{"dataset": "cartoon faces", "train_examples": 203450, "crop_scale_min": 1, "encoder_head_dim": 64, "encoder_parallel_block": false, "encoder_width": 320, "optimizer": "adamw", "eps": 1e-06, "warmup_steps": 470}
Rows from block 5 of the encoder, named by matrix and row number. Rows with one number belong to one attention dimension. Each number is 200 + 20 x the weight over its row's rms, rounded and kept within 0 to 999. All counts start at 0. After the name is the row's rms in percent of the matrix's.
# v: attention query, key and value (stacked) (encoder.blocks.5.attn.qkv.weight, 960x320, the v third), inputs 276-319
# proj: attention output (encoder.blocks.5.attn.proj.weight, 320x320, transposed), outputs 276-319
v.60,094,194,197,199,213,183,162,232,203,197,211,159,220,205,199,225,220,170,208,226,211,194,204,198,208,196,175,210,207,196,218,191,209,186,177,209,206,183,223,230,212,190,197,194,173
proj.60,090,212,194,193,198,205,230,208,223,188,191,172,198,183,183,181,181,243,216,209,207,206,168,185,201,240,206,201,187,210,156,178,211,221,221,189,193,213,179,148,182,167,195,172,184
v.61,103,183,210,199,199,179,174,217,210,224,188,194,242,189,199,224,210,197,169,200,185,227,195,180,187,175,162,199,198,196,197,180,184,170,195,220,235,197,182,208,207,214,202,193,184
proj.61,105,219,210,180,178,201,204,208,229,178,195,170,184,214,190,179,183,235,240,199,205,206,177,204,198,228,218,198,214,197,186,189,207,215,208,207,211,206,202,194,175,157,209,165,206
v.62,116,196,203,179,212,200,230,224,191,209,201,168,229,193,188,182,210,195,199,221,194,179,185,186,163,173,165,207,185,182,207,184,239,169,182,213,222,215,193,204,250,209,191,195,180
proj.62,118,197,200,193,183,195,167,179,243,182,199,174,203,219,198,192,190,244,207,195,198,208,176,208,215,235,217,203,212,199,171,189,214,195,234,191,211,169,183,180,163,153,204,179,192
v.63,098,221,193,175,204,190,216,215,200,204,199,157,193,158,181,168,199,206,193,209,182,193,182,167,186,231,176,199,191,158,177,193,212,195,167,202,204,207,193,198,257,202,196,216,171
proj.63,102,210,188,185,212,208,165,175,233,191,192,172,233,215,195,188,218,237,182,182,229,230,185,240,205,223,212,197,204,204,187,203,247,181,234,196,215,211,187,165,172,160,202,187,186
v.64,123,199,174,229,200,201,245,182,204,180,182,192,181,177,215,227,188,174,161,181,189,218,226,169,207,170,230,193,219,205,211,218,204,210,215,221,232,207,213,198,178,206,206,197,222
proj.64,106,192,225,174,218,203,193,224,169,209,201,201,213,196,196,216,205,218,184,214,198,223,225,232,216,230,231,197,211,191,201,169,212,215,209,189,209,192,211,196,255,211,196,210,198
v.65,102,195,206,185,210,248,200,183,201,174,205,209,223,200,182,182,190,221,212,194,189,179,192,193,205,209,200,212,202,228,235,186,213,205,218,172,218,239,145,150,166,189,181,219,191
proj.65,093,206,209,212,204,192,187,177,232,226,194,188,189,217,214,193,203,211,209,215,225,174,184,180,197,175,169,205,170,212,200,209,219,194,201,210,184,219,215,196,198,236,196,196,207
v.66,105,184,182,193,194,210,223,180,217,178,200,187,209,203,191,183,209,213,216,188,236,188,196,189,216,280,213,193,220,205,169,187,236,216,220,212,202,202,195,175,186,185,189,208,203
proj.66,106,199,254,208,217,207,193,223,219,207,192,173,185,176,224,210,192,215,201,209,215,207,187,213,168,189,205,194,220,176,256,204,194,197,239,182,204,228,183,199,220,199,196,198,202
v.67,113,190,208,211,220,224,214,202,214,216,196,180,203,193,194,184,220,169,197,200,192,228,173,169,166,225,192,183,177,193,193,242,190,216,191,192,160,183,201,221,255,199,202,196,206
proj.67,110,228,180,221,147,194,192,210,244,168,198,204,203,200,199,197,195,183,204,220,187,182,210,247,196,176,185,191,219,206,208,221,214,177,209,220,206,198,196,203,177,166,203,180,216
v.68,103,187,194,172,202,247,239,194,193,187,180,200,230,171,166,203,200,187,248,184,212,207,212,205,203,220,200,209,191,192,218,206,202,180,194,155,193,206,204,194,198,225,193,215,199
proj.68,104,233,227,248,216,198,162,221,228,186,184,174,174,181,229,220,187,231,198,178,210,182,172,212,184,206,196,197,204,192,202,225,179,220,203,242,188,213,187,188,202,177,196,211,190
v.69,117,213,198,140,218,169,169,209,193,223,208,242,170,248,199,189,188,213,191,208,179,182,215,215,230,250,176,214,230,177,209,170,167,218,165,198,187,207,189,216,212,203,185,205,188
proj.69,107,186,192,218,201,192,180,173,203,191,174,182,206,209,196,219,192,216,223,203,223,206,199,237,196,191,171,196,196,207,199,202,193,185,241,203,206,200,208,186,192,215,206,199,210
v.70,113,185,191,230,227,184,212,178,209,194,191,185,188,210,207,215,186,209,187,196,177,205,223,156,205,175,163,195,216,196,176,208,141,170,185,236,209,188,193,217,193,181,185,209,215
proj.70,119,188,189,175,183,208,215,200,197,217,191,184,208,216,178,202,212,195,193,204,193,222,198,235,234,180,160,195,215,221,232,181,253,208,221,165,207,203,215,197,209,207,199,206,225
v.71,104,183,217,185,200,210,211,223,199,203,196,197,190,220,193,193,202,215,223,214,195,172,219,203,215,152,186,173,239,192,181,167,162,208,222,231,179,223,191,194,187,174,199,215,178
proj.71,103,182,193,192,210,194,212,134,209,203,197,174,169,231,195,226,215,232,176,179,210,248,206,208,217,198,182,193,180,209,220,206,215,220,195,169,206,221,194,200,202,244,190,209,231
v.72,102,190,183,244,182,225,261,189,200,211,204,228,209,191,229,184,217,170,187,213,216,209,200,209,168,170,202,191,179,185,236,223,233,210,214,196,200,184,217,157,179,214,207,200,180
proj.72,092,198,211,199,240,177,192,233,213,202,200,203,200,167,228,200,201,195,201,192,184,204,223,200,188,251,231,208,208,170,186,176,208,219,183,199,192,207,193,233,215,210,205,218,179
v.73,105,219,188,177,190,190,175,187,205,192,202,208,180,224,180,214,185,232,248,210,213,160,202,225,231,216,178,193,228,188,179,194,182,209,224,198,151,181,197,193,212,185,213,215,199
proj.73,102,186,223,223,209,204,199,187,199,204,179,166,162,220,187,217,200,216,225,163,199,227,185,190,198,198,197,203,180,216,232,187,180,196,207,193,206,218,188,213,195,198,197,207,192
v.74,105,199,206,183,188,169,161,190,194,215,184,215,177,198,191,204,205,215,213,224,205,190,206,249,218,274,168,201,213,209,202,195,169,190,201,189,206,208,214,219,201,205,211,189,209
proj.74,103,194,191,189,209,199,171,212,214,189,185,265,248,220,199,205,186,201,247,217,191,209,188,159,198,184,209,193,215,202,163,184,186,178,225,200,197,203,212,190,213,213,205,193,216
v.75,105,189,177,196,196,186,205,161,206,227,185,185,194,190,240,218,214,217,185,198,236,190,206,192,184,227,193,207,237,193,221,211,260,174,206,164,211,188,199,184,204,233,220,186,192
proj.75,106,216,218,202,257,212,182,234,182,189,200,187,211,189,197,208,201,167,230,207,200,180,200,232,164,221,236,194,207,192,209,179,191,203,194,228,202,226,191,198,207,182,209,186,184
v.76,099,193,201,175,216,214,163,179,189,181,191,218,183,187,199,204,179,213,248,206,221,199,200,192,199,149,198,188,217,194,228,182,198,158,204,194,189,222,198,221,218,216,201,223,173
proj.76,095,222,178,213,169,153,173,206,224,214,190,157,181,224,178,203,187,199,222,224,180,196,201,184,219,200,208,189,190,220,190,190,201,202,191,203,198,196,208,166,206,187,194,189,217
v.77,115,192,225,220,217,203,194,227,219,215,202,183,192,212,222,156,213,195,196,211,187,176,208,173,180,205,188,192,234,195,156,182,195,191,159,195,201,178,175,174,228,235,191,201,218
proj.77,111,199,195,199,183,186,198,172,201,198,189,256,244,205,172,235,197,174,178,222,215,217,221,240,224,179,185,192,186,220,192,233,213,205,233,195,200,225,238,212,176,222,215,208,226
v.78,095,179,179,199,205,194,245,170,203,181,197,200,175,205,199,216,187,174,204,193,203,184,223,173,175,212,200,210,210,193,206,212,238,220,167,211,188,213,222,237,203,216,182,181,189
proj.78,087,224,231,210,206,202,156,256,202,208,205,194,193,167,192,203,181,189,187,204,189,207,202,259,193,229,227,199,190,206,211,186,163,211,219,212,188,164,197,173,239,188,197,212,202
v.79,104,199,198,210,198,168,237,153,206,194,183,182,242,196,211,205,202,209,178,226,201,194,208,199,193,248,223,189,230,198,224,222,220,178,177,159,197,171,202,174,206,234,194,223,196
proj.79,100,194,220,191,204,186,155,231,183,186,210,240,216,193,206,229,191,230,214,195,197,197,219,188,211,226,229,192,183,197,180,200,173,217,206,228,197,229,190,208,212,198,203,168,190
v.80,116,206,227,205,193,208,199,209,192,211,210,214,201,235,184,211,182,240,221,220,211,206,183,186,184,174,194,184,175,213,215,158,179,203,223,176,213,208,180,196,205,172,196,206,158
proj.80,120,177,139,183,204,181,215,166,227,231,208,191,183,201,177,179,224,208,204,186,173,185,203,153,235,177,172,199,180,200,194,216,181,197,165,189,203,227,179,221,201,230,202,212,204
v.81,091,231,217,194,168,226,186,238,201,243,198,175,220,189,193,205,210,175,162,216,210,207,210,209,176,197,191,199,189,226,190,171,205,228,219,177,231,239,205,183,146,181,196,216,239
proj.81,089,167,180,206,220,214,230,175,172,203,221,222,203,204,201,174,193,214,185,188,188,189,189,176,211,203,189,206,196,199,194,198,171,217,199,217,222,186,210,219,208,213,199,194,175
v.82,087,218,150,195,187,152,199,180,192,199,207,223,174,238,229,204,203,206,242,207,197,187,206,190,237,217,213,198,217,161,191,221,204,203,186,213,188,206,209,237,180,229,203,201,197
proj.82,082,201,217,199,218,202,180,222,161,196,212,207,197,174,176,239,168,232,192,173,213,234,188,218,183,220,240,191,206,198,220,183,180,207,205,199,196,178,204,188,234,172,203,195,177
v.83,098,185,191,253,217,191,218,181,201,190,199,193,196,183,218,221,212,192,198,201,190,202,215,176,191,167,210,195,202,175,209,230,199,162,195,194,193,217,177,222,212,255,202,209,218
proj.83,087,203,187,175,206,167,193,186,148,211,198,201,182,217,186,222,183,199,187,203,212,238,221,233,244,208,211,193,184,216,212,181,201,237,181,204,203,187,200,194,202,194,207,181,187
v.84,110,203,187,236,205,205,218,221,200,187,208,220,200,203,210,203,216,188,180,224,210,193,209,185,222,183,213,194,209,185,240,223,226,200,186,195,211,224,178,171,148,245,215,237,205
proj.84,104,197,194,175,215,194,184,182,182,217,202,236,216,204,242,223,176,226,201,205,207,217,224,186,212,224,233,207,190,194,175,189,188,214,200,209,204,192,207,214,218,200,204,189,176
v.85,112,199,216,184,196,192,175,233,203,215,187,207,175,209,186,185,201,211,231,221,190,177,185,235,245,224,161,206,211,198,168,170,160,200,219,184,182,203,190,184,193,203,221,219,195
proj.85,100,187,196,203,230,225,212,148,203,193,205,177,199,228,214,199,200,214,227,177,240,219,171,156,212,165,172,198,205,200,196,234,210,184,192,213,210,228,203,210,168,192,201,203,208
v.86,090,197,186,129,193,185,196,190,204,203,188,221,188,228,181,188,213,195,188,186,202,195,207,187,159,165,184,198,226,179,162,197,252,196,219,188,181,203,182,213,239,220,210,192,208
proj.86,094,225,208,251,231,228,207,187,207,207,190,132,187,183,174,249,193,173,204,185,228,183,215,220,189,222,211,207,152,204,204,197,194,202,176,224,195,225,194,207,178,177,217,194,190
v.87,115,190,223,223,191,157,192,228,194,254,209,181,189,226,216,188,226,197,199,209,191,177,231,242,225,212,185,214,213,181,176,188,182,232,175,235,166,162,213,210,174,179,197,181,216
proj.87,103,187,227,199,216,212,224,208,170,170,195,218,205,188,178,212,221,207,184,167,194,260,183,234,202,208,212,203,233,198,208,199,182,203,218,188,221,196,213,202,204,212,204,212,190
v.88,095,200,166,202,223,184,228,181,203,177,199,206,176,213,229,192,207,189,185,222,181,202,218,187,200,206,213,198,212,173,211,225,197,209,157,190,198,201,190,211,225,272,199,214,229
proj.88,094,225,221,195,190,204,172,190,178,210,189,231,214,211,191,252,172,214,187,220,237,221,210,212,216,207,226,188,169,206,187,211,216,191,225,236,174,183,227,220,201,160,209,176,205
v.89,110,194,202,227,194,159,197,223,198,221,197,197,199,205,251,214,212,195,153,216,208,203,192,188,247,198,248,182,223,192,175,195,195,229,179,241,222,178,202,198,191,190,192,198,174
proj.89,104,187,191,145,177,211,215,177,159,177,201,234,198,198,200,173,195,220,200,180,173,203,206,192,184,202,214,202,207,194,230,193,196,198,192,159,216,201,187,206,216,217,198,181,195
v.90,107,186,189,167,210,181,191,230,200,201,200,232,197,214,189,163,217,243,230,179,210,190,210,234,228,239,195,209,222,184,228,187,203,219,179,213,174,156,199,216,203,237,197,183,155
proj.90,101,199,263,219,222,223,193,179,209,187,181,184,167,190,222,219,197,185,198,186,239,210,171,218,166,210,215,193,210,205,181,233,155,193,208,191,202,210,180,169,206,202,199,183,203
v.91,092,193,218,225,189,195,200,185,207,194,216,186,193,172,197,220,195,180,147,214,191,228,204,191,164,196,206,192,171,205,217,233,195,203,172,150,222,206,185,207,224,246,191,211,219
proj.91,091,227,155,188,193,193,187,198,190,206,203,255,217,198,206,190,188,172,183,220,187,173,220,207,212,187,218,189,181,212,181,189,214,193,201,245,160,187,202,186,216,199,208,185,229
v.92,096,196,220,215,217,250,183,230,195,226,194,189,186,166,187,190,210,183,196,160,203,232,201,230,198,180,213,206,173,223,200,214,222,216,212,181,201,198,198,184,202,198,202,206,212
proj.92,100,189,201,206,205,202,237,188,201,175,207,198,195,169,242,187,202,183,147,201,220,177,186,199,193,229,227,201,215,181,183,217,191,205,186,207,205,175,208,199,183,222,209,184,189
v.93,106,199,195,232,193,184,204,221,209,196,189,213,185,179,194,216,210,183,147,201,191,213,221,160,194,162,190,200,201,206,208,224,173,198,159,203,223,178,182,189,210,223,205,208,224
proj.93,106,189,205,162,222,222,213,152,165,184,197,211,213,227,201,224,201,198,178,188,223,222,220,234,239,205,217,192,219,198,162,206,243,216,235,200,199,209,250,207,182,213,212,198,217
v.94,098,197,221,215,177,218,184,193,202,198,195,207,198,184,209,185,204,196,214,225,207,168,202,206,188,176,190,202,212,224,174,156,191,179,248,194,218,262,179,191,167,200,211,210,239
proj.94,095,209,169,177,223,223,230,156,243,213,214,216,192,245,190,206,191,242,231,206,200,229,189,123,237,185,202,205,173,211,209,184,208,209,180,176,204,194,205,200,194,194,205,200,181